{"horizontal_flip": false, "targets": ["mirror"], "norm_position": "pre", "drop_path": 0.1, "residual_init": "scaled_by_depth", "optimizer": "muon", "momentum": 0.95, "decay_fraction": 0.2, "final_lr_fraction": 0.1}
Rows from block 7, named by matrix and row number. Each number is 128 + 24 x the weight over its row's rms, rounded and kept within 0 to 255. All counts start at 0. Numbers have three digits each. After the name is the row's rms in percent of the matrix's.
# fc2: token-mixing MLP down (model.blocks.7.mixer.f.fc2.weight, 256x80), inputs 0-79
fc2.138 068:134128089139159135182120169153113092152106097084146090158118100080137110091152110137109103143144122124145117094145151124136121176157123135119178133105104124146105080160142138095092125120101126124122093133116103138128154135112130164149132108
fc2.139 072:108104142133074125138129142119115095111122099098144156127113091088121131144078158104121144145116124134083144144150146124121130107178180123166149114118144110109094150122178130078101163156115130116125164099162097129144127118107152125143160143
fc2.140 128:126120127086126114146137151070117136117128146145097138122112103134136164150133121122124089128127106148116114109168100117183081113128126114102147094164174138153103158159117101114126113147089172076118114149151089162147128167143113136147120115
fc2.141 071:103093143150155144146143122159138107171145135120132148092118118082138096096146150132091147105085109139142139120096180139131137158072099108144093141160113131143134136120150148080169121107142118123172138112119116108148153132160146172147118112
fc2.142 085:134086127108155146138154115128150117142153120106117153147092131159164161121122075116105126105133159147164136133147115164099097133153139147102131103191129175114153126156103106088110141126104109153132096154163100099106152114127142150117160096
fc2.143 068:167115134146100122115086128137130139159123144139153104116109111119090112144155080113113157128137119112095100095127176175076089174144100146150153130159114147108121122140114123130146135177154151126151114149117083151125136162161145153153127102
fc2.144 079:117126107110129118116118123127091146109062119136180115108122153151114145132109123165099170168137102134123136123110170140091111156108115114144139134134069151121116165153158142121144120193147113145109148130125156150097119135137139187130114096
fc2.145 099:136121106153130111177160127146129146109116154091167121139157124098088095164114116165079111102076140132159110100099134150125145112136123113114129109121109122134089112133124145160143134161155143140101098139088106142094140094153141125163096176
fc2.146 093:149141125131134126109125145129139122174126133128157118101081099149145127093172121121086113151104135156091200097146167139131124164116126148095119117109117196108094138112137136100142148169151109113146119151120143174143127168145117127136139134
fc2.147 082:129140152110162130149155110148145138132129087113163147140124146133130097112172125156103151145095156120180174132113136108139121102176105156131136133161131124146086121145149113103152112164110153106115156126132107184084135126091119120180109150
fc2.148 083:088108102143137133115131129137114106157156159113128096128122149139104136154142074113103122115097107106091101165150174170093158108138113132118143123128126100142087161160085109132157132121175143085128158111117106162128134086165132125105147121
fc2.149 098:145093167150118139120136097144141118156127133181153159137148107142143119116140152113071131142128126159117160112136177116151141073119135164148116163112172150123124141119152126150109147111118114139075070109140122160130142123120148125188122126
fc2.150 088:112132137130146161165146080109151104136140174074173089163098115138141095117131118122089108134097152111131132097131143131161135172171140117114102091136111124141145149130138162134101144159106117148130094152135145128133160158111146132115086092
fc2.151 137:104102130122122154126093068134134116133114125128130123121180130092108100154146132160103156150119127130158141167109137139119091092133137152152150156111157156147101116134157154124144146127115181109133088124144119148123095102124085162168069119
fc2.152 085:133117118105134171122147088135114094125146151177179132139152168162084144145138106111148117112131132151136132115151131114164137075117188130109109112122105122117149154138165111123097112172156142122100125096124104148172117129149117141077119116
fc2.153 068:194113142126126110135123118137146107161150152132162129133127131093139139155154133108109186190075124158113122139154139157111157062128126132140103145112140123126126157122151090160083127111117114126138123102151092142132121123127136180138131102
fc2.154 084:145126102125148102105098091152153113147106149109136108069132205118142156141127097123126097115120155160149066141133118116101127101123122126130110135107157071107123167139163129174131108138106153127129138139122130150127159141109083108144124126
fc2.155 089:140102116149109127119127136127123138147113131114151107169128147121097109125090134104160108117083112088124131130139141097109067116157168104139160141088120122071113107125153088158122124154108131110105145103167164163161132101134154127159118081
fc2.156 134:110106146138136149155138106127130146141166127142069085128133119163099110099120106145149119130145109113106145174107121118131105143123140117151147106131112094081100104141099115113160116132158128091089088111103095136126143162157096092101074099
fc2.157 083:103124145171109105162152097117121120128072076139119141123156122155116120156107123136144135111119131117080117120130061142161093116066108141129118143112135114074147142118108125124128097153155129096135145106132148091116157100154136103129091126
fc2.158 066:125104152131097168130106125123100128151154153124117114110152126117146126164140146116116184128124121121129159153131163139112129151136132093126145165132092132099120127121137107083073137124118086069108159102105092134101131136128135193114182123
fc2.159 078:157129085132101119117156112126130109091141140134117073163113161152126164133170105112103124117129105151104153141159129141108121134132141138181154102088103131157168159122172155120099151147176109144091145113093092113096105146123120140123124140
fc2.160 089:162106177159151132102146113152157128136132128134100136136135131133124099093184133092080126109130157128154151116099183107094109131118148177126103146146129131103101123115158105156076160150130150090107153143140117100120172142132130138148122142
fc2.161 073:122117121091133104163122146134138128117175108149184089137116137120129099145100148133098120108093156120111153135120162144171150129167142102132155117147092151091090149137089132122165156136155153146119105142134105122141053149100111126142119143
fc2.162 088:152167086089151141123083148156147127138137161131173143114116159143173139113124124133119147169136131100109172111118156091126102114101135159109125167160128154081122143130189122078129135115133133118117151137134151146112101138150157119136106097
fc2.163 085:117150138112129171122185173153152153122123144145155120105164123120128132113122133092103101100093134093159148136081143126152097074116115138132084120106108135094136117108170131099103124121133104150115123112117178153157133100131147127145074123
fc2.164 085:147147109088134140138118135102152134139145131152177104093088145100140154128082175143118086136156131157165137113101153129132123154163159080158126145137080111129148160169112125162156143115097122134134096114131153113121134140175122090131120116
fc2.165 082:159123151112176174142145127107182151166121087113175143106154146162156139117147123158106112119132130149104147141134186133139158144102139129127109129159136108172121123097174120159104113155143136090131107133153093140136135133084124118117098117
fc2.166 112:136077096129149107133119134098135139144117121174133133082129100149128084134124162138114151170081152131134164122161137100148131107159161100123073115149092102159151120169147147145135130169159142143146130109135133121112131172155114129118153164
fc2.167 148:123115099152097154084126107139141118106141139112138099150120132165101113147146121122100133111138139151138159086148106141155130128164142135066087155092109086149199110103142154165126140105112141118134090127126105122130138115097120147177149148
fc2.168 117:137149123111079167116141160145100077108100153101111140127148125123100128098098121127099084141149141121116115141130112083156155118158134131111102123104133125124159140097101136125140145138074148098167074158129132146156099121136124162092148169
fc2.169 136:135129152192106122146135113084118135122134120119140092144157124149102123153124167142071119098116116141112165143146129117107127099120149100077134142154109105140154141124113154134056122157112170118108096133107082175131122106138148126132123150
fc2.170 136:135105139087134113144147119079138123168148141099079162118090143116167130143097120150122149124134126177136156108120124093094143086136119093069127106133115106158110162110139147141119164178125119105113134144133166162136170147125120104122119125
fc2.171 067:134100134108080116134197112139117120128154109129147127141117144098134129112100162072119149112111118108081133111143143131135098112134117146104174136098103130111105107151153144099073156108139086116125160129171128081122162120136169138144129124
fc2.172 152:168111119101105139074131077126117104125167092119099123118125118135113104120173108163083164134126148127127159128124127115121097113144160136064146121121120101144126115161077124155093142146130111105097104156117141127108118120183119127103100137